From a checkpoint of a small masked image model.
Model: 7.42M parameters, 48-pixel images, arch convnext, norm layernorm, activation gelu.
Training: soap at rate 0.00082, 40000 steps, batches of 128.
Data: trained on drawn small creatures on textured ground, 203450 training examples, 25.2 epochs.
Rows from block 2, named by matrix and row number. Rows with one number belong to one neuron. Each number is 500 + 50 x the weight over its row's rms, rounded and kept within 0 to 999. All counts start at 0. Numbers have three digits each. After the name is the row's rms in percent of the matrix's.
# fc1: MLP up (model.blocks.2.mlp.fc1.weight, 1152x384), inputs 0-95
# fc2: MLP down (model.blocks.2.mlp.fc2.weight, 384x1152, transposed), outputs 0-95
fc1.947 120:410498419508403505481461464499494427735460558497483553396537474516511502504511474494508492520426471417502479445480497428562496533475438495528484524521519438580655458503484507536453539486468472438509484504461403521468441523256450545549524458487533499428545478430505476493478448535546473498
fc2.947 096:558451478520532475427544593481535605462338512538568464477457499452531482540519511562516600477527544531628502472575563431550455479512515458503540543318516468499441507482447488534514471500515481497459490477534543481533447533472527505497502493472457515461485493501405510550636503545441533486
fc1.948 093:485533428598426470497413524456498546477452422477454423533476519525485519508547533491512543470555445533584536406396430597517454514442400514579451473554534502513513535504420444512510525557476592556446453487489472540538479501443552461551441440433567475560443503473504428509533481517505498464
fc2.948 101:447526558488488471369479539418575461521441547503476505487512481502488455515572546515507491523536569505467468514458459486515483507557501564403501541536506516456464507550509505548479468548520502464493533496454552355467489501620554499567408511521546464474553502482524487511497679472537586546
fc1.949 108:463460453490499580442523564503483422624514555576324492484537483500483567527429507471404432564519562457503491481492537475528499476580456428486480601538619522497468526484463445543469434532529513523298625535464495615510502456434449542450500484507411560482452486511514497475428447500542529506
fc2.949 109:445523506493504542539468470499374490544481489529606552411450604530487418497552501528531512517534484503524469567501559484546499487542454478507467465471403515494482507548546481486533553501579510492509435496486476554472492549425379507519555522462499432447459460473507471515515397499465555576
fc1.950 097:407499383506569511630493507519446380544523523563534463469433437506466505536461490500520527534543494526460488582537483472423448536532554489472514437470511482458521518594499486583532606435506464476576519564443526505528550465567334525489471411549563525449522491462542531460581519552533473397
fc2.950 096:487488530526541471509556471535415620428586537484531618509506478482440523569447514552479524534505558562619542468475490535502474441527497469505490436474517526488481468647555518492490487501476527433482494463449450632494503523598397531561445616481556430506460495575477480429513516501550496487
fc1.951 103:440527406589539468468503471405442556509425523475585483449422496507509482512538381474526487510500505463445497532545546561448436438525537505550530441545501489447451512514511440390486601486455482440522477563539577441463444462412403527445562498439483377536563482466566492473483491411506520538
fc2.951 101:555514616481491557518471459409438598428500487504501513422498529490510470457407544494488531519525478482548379439465515470545533426567513480513527470449465539445512487602536467547550487413513447557550488431600538545500459497440665502508509477533488496508502479485482450460459436494497498492
fc1.952 102:549495471477555541513400612553399539504468527447550529561514459462507568435523483431486463559455501404486503541534537437476434473444382456526519449445460482424492506421453498582485527511382442465511549461490424460398512458589512572562497466517428502400534553589553482480407494472535582496
fc2.952 099:524488432520500576484506518493534496355506519514545504535474515489430455567543520534491510473363492517542509489471493497546444513578452493410504564503466512563527462509428558544509467512552563538572455491475547440424449524508388522506546441521478464498468485444508459499548560537555426472
fc1.953 106:494508459454471651446470508531467551460495494461472520531502440463441519544452498421496506556567489382498493447538512468579451465493502479567448474505446350504548565430442514501495513506556334575437445611513530405335515482406463497489558487439455544490505425497551489526502488410467555482
fc2.953 099:527518503618544505544605473537454486550535498376440504529469550467419639413539578502481568456531438494518468291467519492467519475566471490543527550466466502692540543560406539534511520555459527619494514502489520466500518497465487496454480552526500482491545570434450508451525420483444485519
fc1.954 098:423557415468504614534432575489470523599516535520556498454501568525467442501506525460441481446471443530573528456561509458472456548487489537487518406507564550559463536513514447513478563493544523444558551543525555506530535413399524450433521491502454484619479500496620514486503453531543513520
fc2.954 097:382492524524526495599598477512486463455515480542528450576485407569455490463564559502424487495486487518500481512493466496559532413443579547610517529524550520461525571429441464527545514453443483456458483465483475481466523534339427458593468514461482510495474452442482507524497470480551543508
fc1.955 096:519499538515442506485490620525496638585519500656445443550446535479523537468483481494550519466467496517608517444557479519511478523444428359441530538482563531497542507560555470598493533443567527509514508485519506586507538459538507505627524393457544522547432542402448549426484450505459489374
fc2.955 107:519483492519528551493635489517510556494497490534492489529504359495510535526435480498505503462673477531533488458524500524495503453482443455427472453503456472564598511568488507563530485495393450486517467492441475498486478528471397527449560475454508487470494461482527505490576359509478476511
fc1.956 101:483519553594523514543560540595517514524462409449462459378583519481478451524486536478525515375453461571527498432433498454462469552506498486589496522528412517475528476429450442482526412543508556605486444496508546505508477575512474502485469607505490505483479436481424495530474480495335593461
fc2.956 103:376507498518487449471602536464544521576525549575522475426542422522419451538485529561485480401542550468453423506522449526476499569700544479504521490479367460556449457494537509468492454509480552546466519493556497520463461485637469483603460490540483490525508552450537470436503554478514523537
fc1.957 092:500500501511489510525517541461481474479505442463441511582481512532486465405473540482469525494461460507528513444497496505350462467488516495456502565474624418477505444438541461513539496491496443476402576512433531526546484492603563526569454437527534488456449596504518465406420474589471499469
fc2.957 090:466546557534533399461401431472506554387471530602483505547536541526622423552567501501474526504465435511466541338491547498509506456519447494458519563516481497421472490362502538471467469513464585560540474469505455536529500497486465485452456455522519490477446504558532493488522470495468564508
fc1.958 098:491551444488460463594479470458491434517525449378461400593482463471518497445512526490551487513585477538519419500503506494557534487458502500583505561429438490495574501465567451467503437466588462537445465546452576454486483475541425559486429447458605504441540593482413527484469518498532502464
fc2.958 098:599494479526515428491422521514560506368441543607608506550518499523583439528561489450506492435431546488598475349475509496479467483460507552435531501520452499522475502516421456470520471372431573458572449568454430507490512469611585527440497493503461500481535461570538460507505697530510509438
fc1.959 102:496544548526522523494566468508536492570495485441501518449581470409506530449544477466478562487518520461493527439473526491517549460425488482595496534434423379512370489539529475518512530563495542542537385538456562545546497497584392353440466463451536476550508523536384446500482500491428462474
fc2.959 100:503533470459545294554543566514415469464517524543478527474511523500454482511490488539587529516522490430482507544524501494546565472446431503525492504559513520488671563589471502430514520499540475492478473455572528429483474519521353436635456392464447462587494520551535483485515533521622556517
fc1.960 101:522543607463474474488474470407481456409516522585491515508480471543508436532481492428558402501506472425516453518500492416488439489541456563489465447472521517491484427482465398398463484506423541506502482481488558535471492555486447501548568542537590540458462537548562539590488448418498393576
fc2.960 101:451494468469573495516506504485483557559514508569533548529440502459614474536420463480425416492481493551543431581527531505536500447451503463614460494514491519473501491522499508488410488483546469528509488484591448551534490506508765548461524648466508507493439489591487544505470555512515517499
fc1.961 097:421605502487428445496482510495514575527524450517522497601534458414492490446498496475564547440518486547544568497510438496521626493561566450508380518500455423516422512464486411447574490492519503509509472547487394516548489582487472479552449480488547469422487502504447483589552473504467524511
fc2.961 091:409504540450497552567491526531509545517504533417519468425504544512488476559531554473472437471510480461515436534422581556492481449400475556548561477560531498478562463554470468619467398458589457507510525449491570502459566506503567556424534433449420506479532439498526466508490644487519433495
fc1.962 086:516476485531455490484583507514515444567529451528486457491552430478518486495490439545529470461567405462497466413495488466501587437491580491473443545462598523510566519475480437429544475532474589468380423552515576545448497455530418536421489460484528507485564506489366518509450541517505564488
fc2.962 100:439495461560475433486382484515524327511497500592504464554503593535566401505504500494527426581506580487459534514490434463518499493311449504552506503502556532486537516570499507549513479422464460537425444496516383450456497515512389542543507483488485504503470461409527504530410557480529453546
fc1.963 101:497545522468575514461603566503565517513546508540629481429426490494492467441579475503573603491501512479587462460516498488488537465472453484553499458553412444514545604530565634492471609525511467453635466468518558481481487533475426454386443559413548463535482503570529432510555466541506563458
fc2.963 101:423525530530570456505366457428531632493544457448498549430469429491432498492546478450546457485500486526504503514514526480540513460420507480524542509476407530473513474483514474483505462390506530558519472460508560571457520483440374494487515529536537489542523486473495497514412601507500527582
fc1.964 093:587523528469501403477557434458482505558511470545455563542473576435542458425514443451424572537487512533451425599485514379502640504459469565397508540514559423524651520437478522638546435399542474553494490457486470468464525645528498480474463602522480384509457542479393527538508478534552501516
fc2.964 099:463578494523506626427505469392470370433511496555429472557514513467493468493422484491494495521534611455551504537474536396508476534494479579466517444518549479507534478467521513625519456486556478459484554469487622578531523507543506454485406575552483509527541478508482454502492493491525476503
fc1.965 097:504493495463438399542468467413461483450531510545477466438471442509573511459476533447554498494527518499493443630486483501464545507470625595470491515419477453500607477497505569495564487558564534460514475514500580489504457583540474497498433686525555505521495580503500534459465462489477507397
fc2.965 098:498460528485538569437357448500476564513464506462453594582570530557474498440491497455401480546475453493510505498481464477453501398526531540530574525514525486524412405496565469583531529365498516460474546545410505505581463540568404564559535499539520472531485542523524519430504532559588401504
fc1.966 102:501535591458447541623614529548484499420497540528550522526518481508492488484492526482488391491549561481435399546489499526455502570528466481448511475501462466508565479529510495448471441483526521505534478547480589569526561522461386470552518495443484475604557413518477441556531523510435465450
fc2.966 098:437526399486412624576443463447532524631521488447412506590579534526471506458461457502624511383566457557436582449502542445454516471541452492542384551523523496591440484457447476521538614481466470462538492535477519545546556531505377479440542585524419486533521533325506424527422512483500472499
fc1.967 095:452514365473536456417460499560525444471490505496450477437444491585514483464468542450440447549537451531558496435503547500509475413510422458547477452504571482435437467461426468522508534464447493540542587504445477449442473482617596552438360587535491495539515523530403596504526511451490499479
fc2.967 099:556476481460552468507488483544456544713462498534471596637511558536649513495542496484534535459515575476504391348497487571481468579537479559489481501548502506480426522477490518560452506510438411451439525527465458384488460550717490505534504421519451471499485521397573521495485547498449506463
fc1.968 098:522407503533460450553419474533451539486557535523529659502468467486508571537482511482491491548535561448490518404494478460522482465515486465500485499484529534515493443487461434500475479573452475609437476483471419422479499523570550432526417545558545534487487478525518537554463480483496454547
fc2.968 097:540527494583508545547442486561510502461472515486501455523488476498490592437496502567483422467495613429494476504455470505555545439452512491480486494604491532495557604587450517501618490441484407542446488526416434544547544484543552479483450476467464486469478476595497506505513509557548560507
fc1.969 103:387492464553553542358493499499512568625588543502526407483512505512568522495527504405439479509478529572495472368495469527452442512462554453593419506465598465453469541503513559455448536542620499524441582511463528571506527483558453400498594493583546532507520494580545464562540455486513539531
fc2.969 105:585489485473466384649481526463427382557530504436445507386508554501501518460478542539491501546452551478548550422548466487509535574482533518470484423520476527501459447346467485590480518532470490553503502519537546533473509505468568476536499540465474502507544464470493509499478492491502513500
fc1.970 093:545512561496491497576530596499502475550568562398463465497516524448549560523540554664463487465562500513567436457594468495415534498473488515460411464569466554535526590455462481495468556536425611593449492510568513495468461422510466423487525475576522553529443510506519468553501490493561505435
fc2.970 104:361509509481480666571428502454619443456489529480529573453494501483366517477504488500507501550593492484538494500570525540510481554520511526461497501530525472465410451520462516546487520567542493475513503509459524520495498489661426510443542452477519522518508505556546489528461564489525516494
fc1.971 107:506454545459499472478477493460505603572453526508532465492464492458565397477433505503535480421617434570360458475519462452524538423504546515507502534452496411423554503416401557366487474502405483604498529469598617451515610505475413532428586607455501464463474499636483504449509492505488471473
fc2.971 105:456561460427532472456582521488498512473511444464579478440546485528645512512511475502467496546579552459540504584432543508437476497541449477533526537541505493521504498551505449518508445516522507495423478400440535510561499509532410527480477469439474467419546468355495482574543530482467556521
fc1.972 099:462506482560483500543467520508529534538414532480437428586434487473509585449540559473432536477433453497479468478575445409522562518509460503529465422401505527503537584537473523589519451526546526558386510500458464536499431559460455477581451540594517557496441525442519501511501507567544556559
fc2.972 090:516511541450454507475486440529446599504535465533502475504543490482490423565491477469462498479558537463531499540434488533469521600561560498463518577580502515409542485562508437616467480489504532466562509578537571484572490479535459492490676482517575416418537466456514531450459476481466485502
fc1.973 107:600455463434505519485408445429481526550594450524463508515486493460506536432573566482511502516519387516443567553504485420475510542485443478520477428510488484488526469442504435554516489529415488468453531461537500505499457486556517518480479535514407431496470507558500498509463530508543466537
fc2.973 101:446528483455573515424515567410587444417397484406473475574498559487350488494421526445494513510555450415449429443485477479428521490463455561526469489570500479514556420454530481533534458413448487493493559476532565501463494479577531503426437515521497498526514473511516517540455517496510517453
fc1.974 108:464466509493487499436584552498493464458447471477456515437520472453455556533505462504503572433390544378454493509519455510527569472464488480549472477466526437496524521545503492575567467471466433610519479467468494558534467456440439517652486561554459424415473430542445473547462439477487487501
fc2.974 099:504534511479501551612463520610492497644449542489447452564454518443485470567488533499579461579599503530500461497506508465531527487529566487553545525402510488407435499455466488477511475435555511494449496449555551519445531534496420532449434548527504516421543460476396490505523578520459425444
fc1.975 093:518460518481462537503501436419487493507466574648548429488518491513506448444428576467472451445467559460607543559465481524521480508483488493444567543487495532485506460455527495618550470465400500549546492518536593545501424454434496532511500467533491550506514499595575480525458449461492476657
fc2.975 093:424462528533507461634493492499517383557510472472496471418477477551462539538563506511557613634492462469529435451499626527592444471443410466543516458482540497590482520354556477468588412545586554455468515504507561566491405378541792491577539484489479466484490467520473598460557581483528541544
fc1.976 114:561521573564428568474524425549565523537493486504473488568470438515526420450543478449546433438441575470539469460438511510541523521454433449457506516508436532517463548553521560581471422493511524545539469428534534498482502470530445597454541477384551495521526531471458576480499553483390538506
fc2.976 107:479513513546483518601471462517425529503515538453466514582497533529405495489464535491518552506551409528491627523500459532494476424597516573519476385567523483480590523485505531454471538533591544426568473465506506484493488540488373493517490477513483559460532488506494502461473452515566500529
fc1.977 102:476511473477527500417501555513525497340506520460520496478534521520524635562507416447534468454406562542480378509504589483547496518472471510520560572455484527510615418521506491552487563506524429506491505467508513504507459494369473516532610518518520539463463429449487479468543453464599541559
fc2.977 094:440504493503530517456494528511548517621418475489463459538441466484511449474513507445510514541496492576489520609501508547407556455533522522474514418452473464555480468502536460598504594471549425457544456493580498475477535527460699485523506507534537569572546512641411491500533448539448462530
fc1.978 087:519474577516413409467490428443545501459577528465480486480521464466586472564620506485509496543520505556480504569565468483486453534488596506532501588522480512446564443473536509439523444522573483535455512515550416574533467513515375466599488508530489539522501395519504441598516542497508461531
fc2.978 099:476510445615429648574478585476603549495547488463449535477552604545374655494414457458513503510506551533503514556522533528535502566528488534537457512618503484469529382422468473530525567538459532405426474474434511525499541508531500471476495438479497504542463516467555545509508448482571428452
fc1.979 107:565576540486485593531542486423571593581404515655572549473504406568539528525428476495488477540426572493601483591484476493487546488513595458375521561448516496439597496504505451568579477531624447509532532605559491564521479549580525553502596518540513498508447515359522470460563482533480587523
fc2.979 110:511501587483526525471467481445530630490426509621542568486552432524493507474513422490480461451487526483456460466489555522505460499417558551540489535501403533497481533669548493435507527476560538450530539435439581477535489489482334473463500576476525460487468570498530505494519421540481586560
fc1.980 096:559469500449488521510519460536490498598521395489440482473522404453423483476534564517524566539505459417424498510502442443494485487566598481569438544480554442491518462490405512460522551602475560453504438550529579505491414466497454418511484485474440496566611495535426514541386448433531464551
fc2.980 095:421455494512507464456453535561535395426466516495480504532524541505503520483513492502578453426519511477395507664554500532523446488552417455435543509447485480510481479557527496462524511522464539505465528543520434508508500581484558570467472408467502463468465425607482524561533563498515483478
fc1.981 102:547510526358422448466530483473517593536489535499510433515536513526474561492430524521530403507429416508530464572463575590470458528500538496543491468545474497516416487492420519482511589614494557389480489536515485554546525528478389531511556459506525429506527494537556478489524523465588483502
fc2.981 099:488481485500492518543521487553461453515496537393554411559575447541509417593485533537504505461469521504525496570527444487480508554535443537523506482502476526514534469472519554488407536429439523424499527530505534514514523554508554477441552426496500524529462510456514483475495457465471506501
fc1.982 093:452514483492501575511485568470460448506460571572475499541465501507462456429555480566427525538490599583609478525567511507453499494539579424412479491488536576471566512429506513539556484483542536507534509466538531446556525461470484533495514642567475412482503586439538577496532407421487428484
fc2.982 102:565465516514474448466549467480525508418507499529449545549523512477445597537466480613502443501407413469409538509541457565449515488423508509508504530533515481479565492632407462550564486479556494473448580416550570490489472533454377438458508551606526423503544524486511534489498481468480532466
fc1.983 100:526434556433507505449481501490456444539594497523494363540459406577583522551586544500505543407549520473418447410528476513507425508532419587515441515490511483573568540538531437439521489507477495573485453492572479413466558579521403483525498539472519546504488439575517556466523462454505412516
fc2.983 100:508513464434530521401548530580547525534493471458521477490553482471472464514456516487453475542513443450513505850441526515504489467486522484536507474467554528543517490540462524519489471485570400469431519436478504443441466518504445508473417534497476509556571482458492536518486389517477528481
fc1.984 112:534464488533504550424496546510532491500527535559491496551561476427503502515563587496510529520453531530517512473402649609431520505540459467617471614488433545469536518532497479496540475541498479475557438471483421508587462503468463503456517508536472471490479455510458421505537478502540506475
fc2.984 110:413517572471484456532560490464468461462499490513458486536502479504470494537490536520436535533517518483498415457509535448503467443637501508520474509511458473506416423548558496510486490589499485518481512491531534532401471503599422499442523497522517507544531494556505518514500551535490524547
fc1.985 126:488483498512419518544458514567442493370406462553494489513494514541549467525502454470477478490483523617472540514489503505467505492533467435461536509526501529448577551468477536484486529538556501553505516477571533529466509503511526445546499484505506478474505516479507474458445281538507522587
fc2.985 109:503557534512568498432508451433428545535516532516481498494500479525494468479519534473538516482486509546393492531490563545511519535447490444507543513527533501516482579533566477412534498547506535504481538516618546507530530452531455494431549467531521489466471552483531525482552628481536514589
fc1.986 100:489471529494498542548552488481508528597560448541425358579542483473446429449563479455555520487594506582516519476450435431469493465488567546461510473529523485520539487494437484568470519508405534572514362524528631512519476531487450473471352488301516518532409519484444575510504517450497569391
fc2.986 109:587482421541508591558413508523463423437465484572473437518510463505469510488462499518550505589579483486408555491505562532481435379524393522482510466484518523536519469465495507495537540529555490480438462501391528527544530483462521461504401540491487502530487503524449494529469486496473462450
fc1.987 109:468521418527581506505359460569498603470506468451500394500523554478509534554509449479432379490511512539519439588489561442436403512386540566494493427457477517594501424490502521654508671512465482507453527585486414542471555519546451458429538491481498457527489502427593499386465486440533468555
fc2.987 106:496488530553473492406446427487458485526554511464568544476509482535501423511485460441487482551468464524479516515489438541584443464476483473490490491549567486463516534539558437554469500462533530482484450476528512552559481475370449503522499464461491459549416472411520455491515437502548472527
fc1.988 087:412497465471467497382464537525347563478450550625526532485498517514446497490505476499536525593420580524532499464458520528524451542466513506529491547506506527269576545580525508500544526536473476468507490464521583509521412436571471480495535468529561514504508518476510536482440443429535495459
fc2.988 096:500461472480541522397504455540456541518530503428484539526601505500543503451489468531518471439458469503518528485471482440467452546489516467455469491514546535159478511598460458527491513491523471442463467473500484543479494531491589542499432563530530525535460616683511507486467536497479433500
fc1.989 105:546507532410548556609490577507470564556480408449454479524502540519446535466453448555521557516489465582654506389496541527506430521531518542569447504563444457540548537431481542450468443510432566566470478438525456547538565402484537450520565518442548540532502412501493490500538450472568486513
fc2.989 100:433548530514466530473525454530484526448509510511538581464499476542468502493466502436517441491528546496521558452468488469458501505390475518433525526488446528494501510522500517536503464517484550460515447471550578516512533493461436476492491501480513378513512488532551547508572393488545476568
fc1.990 096:539562602549436630503548472453483572548521536497420584497483582443508521413544490503455500496498565449552394407477456443474517502530542526531451595501482506507481559446445502478553457470448396537453442549547498442473521498517480503352488524487505442541495506474399490507525445502518467457
fc2.990 098:526553457502569567521476519465452459513538486475512563590425425550492432520383539532539490527517422541534512480478537460443488507406496479517508503512469469539623509583574479488486556492475463495474529569439583467506506482509466467584435559476550468502566507501496511554518555465551555507
fc1.991 114:406510461451498489455401392485464512519468470540592363486561511485505479513419458490516450575440429493488428572520611528427403561490507528499497522502448480472402444455498500541503588562550480466525548532472553589478503455492438529493640595524513484538491489540599477484442536512496471480
fc2.991 120:557524517473485543548512539532497505499475525546535527425520473523476415477477486471450488558485540494520517461517526514481483526536492465435450445538499503499416512414513463469488499570543510534473451515470515449518490485366395491597525481537457485519505470494425467432449577489441549502
fc1.992 105:499556503442434507504434462542425650501416573555553428526497505579552582502422457519528367453508544508460492451566514515467478526480485533488550455506504473555392543471523504456503543490472482557448570486520407447518515507361464527531596510497541505492533544566553507469584558529582493565
fc2.992 106:448485537478501479477593513524452321609523496508476467547499441499440474577604507473533489512486469491520547538484498538453519620402506528484599554470542458564468479490521496611527521564590486463509558540413572458483520513432364520532498462467494424537474472443553542530496453471479525532
fc1.993 103:482479450508499495569505431516549574493453498640542424497506488536557599481493484489457429473516553560539518561494486581482456522459493477474562533417540514575369434565412605523481519396551513506489545468502549477516465403501310482437565473446519577496508554537569494504501594517522427462
fc2.993 097:568519492476525532504471519411490443465558524446502602695508448550473443474454510482468455509389382529542557515469487505453453400546489579529500482578567521504515497546536545611466569432496448577491457497560453500462489499383572516448469448501539560473515528487522488471463476451482550510
fc1.994 104:530540395472561513559417348474602513516530533386532453472526532475563456485461550525465537418538513509462528417437467460561439408351568472547478326581419436557461500539560453548490570563511517535448481431479540583530536433496487529552474431461523499544496488562556533457560498448436506479
fc2.994 098:491508489535473514427414474503475496491506509472539570498515625522472560528499521540556514486501549468459501511507485565493461488462557502414515450484501468553499553503475500458481439560387459437482453466517467504516511499566499514555480417490432478562550539475539511518553567492539577520
fc1.995 099:514446453553554633461552461547510562583439531510513471486446511506511531502497518489530494557480520474426467490480590410445476486491448488509436528474508399547554462505591440466503576545534486577462448505470497496376499517500452456506449482534478505460547447557523556562569381484494631505
fc2.995 094:492531487569434563304447495420495508462447512522452477430488512485533487445557439449454533506582479539533507553516462515492481568557523465454581487471410507492481481437477505501543469509499531520506529477444565572476455447452445471351499471506547514549533422463519500497540494497502517474
fc1.996 091:570466521537497521518495426469547454543403554552482477515493439598510469391460525490571525495615350523505436512480393591507569444520498486470516425528459525491506479524422568481510513443474528446549483449530564534479504509463456537518475442514537408474498618494481516473507441491472574623
fc2.996 096:537560427485493472441507456494491497491478504546575419452485395508474498449479478560469574416485588470597604485442539491502512553443495523485538442470561479479456578569487574528515568490503480527523505522458440540581473482610449495470514423469511548564481555523521482573615404525463481553
fc1.997 104:483504501500512464413544325549582506486520511539487584491511523494611495529478552527482507520535386408468523511535493465504529520456564525385517486537406524475486460420476540470524431486523549494535425495488538491488508539501397483496468518434501516538498499521442601525490505439395519554
fc2.997 102:491512498547477373481540527513427468493541485494475487531523473504424435490432496546492574488472457485461489512554546522541472465510585454533534530479490479521376459612539509543537521574513570521480501512509500558581527442562406511578527557460485460493482556500525510516483667524526428552
fc1.998 103:415473397517516505516481594506538574506392527459538437530472529557498459464564522432390544443522492480513577420553642461532438460508447489555590533544481465531519435440535621587542561479493509524593536454522469465434513486505531519462537490544438522551517518511569567551496508468541501524
fc2.998 104:398434420514536558418505497474507450502541578517358513477486594504531457574499509518590495449525471447576560486519478488482525467389477456529472581542513460492558466557456450605507511574489487506411541573383460371520506468485377479498525464504510441539498488552516484490496492514523489534
fc1.999 101:566545537446499379484496530480542523421535569493549483577459529443563621455531554503460490511523433514494549495538504477463513531489569518356557434601502492555549493425603553664422510469485524533512567497451495513477538459520480515490536530540481535557521517577519422534485511533523546488
fc2.999 102:553493533545502462506552538466386524528532510572557542509455510507599371591527476512485491506487489483556497519476433486583505540488464504400497453530538532509471534471509542497540497419564493456543476513489495600471535497521376508472507448582517502450473508462522510532557438456520557489
fc1.1000 097:465505501452643493502530499477437517580438550523532479521469490504460475473511496491463526467513451448489503512499510506507483491508545533450420489517601564465603599469395466574486575463492427549484587523505502488478477472539489545518508508606442457445433415520563464470498563535494446534
fc2.1000 104:437453500521452444552485460517391569418497498363463513474512475536529467539515460469429501554432557515456399582467521540561542589540533465528470448418541445530387521403568481453514528422521519518518483514451534546463475508370511514424432445490588492506482528506579502513506488542400412516
fc1.1001 101:622615533512494473513585532506411457438578410548507536526428589497438524421556485530416518478448497398537505603477484376494459560555569532551425564450437456556441507498504543429471483506430516402463552546464455502487425496479607440459554600554548505474497532436547607437550508620512562496
fc2.1001 099:294483488466506445436546507508390490424485468485486480464474480569489533499479510489478539500478450519569581399575519432523485512487491464458440451568591491491481440548545539334488455556506465456547566489512487546490536473484491521462479559530560441475470555638544527500510473557420547498
fc1.1002 097:510500508447511493435559461508572511493563516505312491518502478475494534529457457491512581511497517543500429569513478439541505510552528531438524555524504524537445498583501475506529499554500527532521509477570452526469419539549489429519458474583480531483474449496447524507537631479562477470
fc2.1002 098:485463558428531496501463476503557450451393464551466495595445524522537482484497525439503563582533488466557471495572596439582515538497437493500505436465475480568547516522552464474487469524423539470509493539535632449417474431641471521550519464567494523419487478464434519568410437484391505485
fc1.1003 100:594548521508495478541385466440480557511480514433551542441475508532492505456514519499436510546566455568516494466462585601480534518377487478546420466499446479357503500489569541509482446515461524578496468450533475486475519509584498459410529526591467517523583531531608487454556490527415624524
fc2.1003 094:437511563493494516499391546556443505652473483537467604510537465535552491647507480501620504442538508434428447456465526539471536531442433539593488550467536531393513494527470440550548521545462478403551540511550480477486541557522362457478568511521505475491505501442488520411502506491534391511
fc1.1004 086:460482537522498580540514492538418573519486367525407563359501510444498529502467486504487542520462515531439551513538486494546587440512469539495443427528473435584473561554444515546533469467484507465509483466405455532459492511431414519481454493427546513515498449548462509534522447371417615488
fc2.1004 093:497512506526505548511493461510589533425468478546460532560501524514642509461579505524456558533499469527413469380442461537589531421477507530500494525524536474530465500454517455511529461495495538518552468501448553500509396461424686535481495441524508559561447485505527493504478650461511438492
fc1.1005 092:530525484426522526507598386492537514534621520463525456508567486445444546599518471467423481499504590507466541619540511552486589459496439532442577461528461478549533499506475490507504521533510551537492586516470355401511527492520534510478544508572491468409558451526491526522529466564488525495
fc2.1005 109:442544441505450542472505539473494508473423500538488534611437449520432442458526509455556507518513419524457500452461556511500499608537509549380486492500484459503448506506358525586511515482498455497462483482477491467402472510543425471518481527486498542491506472495571514567475548507527507430
fc1.1006 095:485500453437584493539556566465451476483470588509420518494446494509535496442538477505459530519489459443503491516560503441487510521644494514622393516456539547549575496465567541522517479563523461495493619552489475528434478487478543534439502594660544414501518530547513534604470558497504444485
fc2.1006 095:485552532463491409421549458456493546498513502486455561569509424499546529499437458519471501550470516486471476503498534469502495492497514456551468432486477510457462484430499468498474517578417615516565526556479452554490467479533484521459502493511503498524520540491517517532471605503621415527
fc1.1007 101:497481548494457468495527505516458496516470573521447492520542552579545503497527522367453541544495468401520552518513501577526575544506550434459503519463528560454530585507406478397550406478559507511518444459484592468525429512472435465581459530464590557500545544528440571480470534495466473594
fc2.1007 097:537518498522543497389609577491563466539383488508510499575484503460541476496488411480457484577461556506489575471540540502487497542517484508571480467483436512491484514533477545506489495447443434471419465517449506445539455474454531511493516634503477563431524505587466544503621501521522527463
fc1.1008 103:465527485470561480491442486547460524421418506540444461510448568551452464526513578424534517453530502585509415535550521479474484491484435479444564496491474538468539527529543509559509514461504513515516491541477428468555432480515358486425433505473501581481505509478394486445489447500484421493
fc2.1008 098:502478456492599500621520516544512576527497510524427491463467409473467534559499530525490430476573426474468525583475517507464448580434430527534480465534529469444472470477507523371496550555461513480488579556539544479518553455582469528498503488530555532459552533466413465489537572449545435505
fc1.1009 101:484491545509491453445589485523510382510558530508495521539440490564468474463513548439466614531437515547481447521523459455476520416531484591435524486447506529437545471447525466607487489459515505429565530456487530497470520485408462484554472562497470489520425556475480508499523456522513427543
fc2.1009 097:576521543564483472530593560564491459433535504617582569506474482484457529447519491486503444545356600494582475557533529465494434494444510498557497480500501517537463448555506509512539500483539562542489471531524558567529555511474555461445498505497497495463574482518537492489596524538518554491
fc1.1010 098:466494552485517448431451486485430544558470452505434487439449571568487514441485445535527541529568477567480456469536480476523527373458442464566498470415501521503439462489470601567476460526466508545505471477401513487547494542524439543435432555424445454545530663444447522390464485455460422438
fc2.1010 094:477537555509488574571538556489420392399416483554514524523569420512475505546472538530515505464485450414506568434506554508514513636504464558583505454483470459556484535449490515624466481472498553403469481438484494438499507509418577489506422483514485451561494496489544500451517528500490529516
fc1.1011 102:602450408514453454563491542551649445512519496480533407669545496438551538478495447493479551562316496487451476644501515495441487403511496458520482491463507531507520506507532512522464526499487547469407448457481518547453456477546512460478568533455437521403526520461544549565426461494562495561
fc2.1011 091:630521425501517497462541489517538502279521435484439500521548454473470463596500504459504473454496485481510540457560539454521476490495509528476490533501572466465511498378439501576500519474385457501486540476517442499517529541585386542441543558520542483455511485526551565470477463480520574444
fc1.1012 103:450543433488444508565545464514512545452517472489472425484479579461481435454490514536483496542438404485625441434556529469515521473550616486443498534557501447538542499460484484568488504551487487563483412472510479504471541527459473498432452464448501539529570536469493502492525557428547458442
fc2.1012 109:519499498471498427605343513522368449494523528333435526543490459514520526441366519503462518514518534461485440487505451532487477460571556496537532438506468518483544522419523522534459457486509519522512498502551553454484518552416329482447442518484484510523515503436486476492544498520502506493
fc1.1013 093:565497532383486505406446481507552489394543493525563513531485490436518542475488424473487488524471436535466516554545567513515525528539475478500449507512473471472456500437533541455534517438358487434534533481448495456532454500671548487490532681519465413485533523570535502512499527453436522530
fc2.1013 101:442585466478522535459424474422490416433470526522474495511487464536324496534608535536546480511481524535444499414425506498474475458499510572489488486500482552504493488431471509568489481400408519437548541511542518517400493523710438493498520485475474496571496570553616479475430545488530545549
fc1.1014 094:536446545501464497475519492526445531524502522495420475459441587531524545434494482546491412467556565547454341502548431512563483445541535455599388587502390444508494568518537521498455479557457586563515516467435561454491537470511421501484496482376588484502484599490534464483481593484516418483
fc2.1014 094:511504554499534492383566487515571366426519532539493532488540415503455472525556530502468434447556592512461763431481577538482545561550496531520500455486415517543506453545546430584438540525521487472458527539451461487473487456499416528494557518501464492523554418506471474487488488533470568503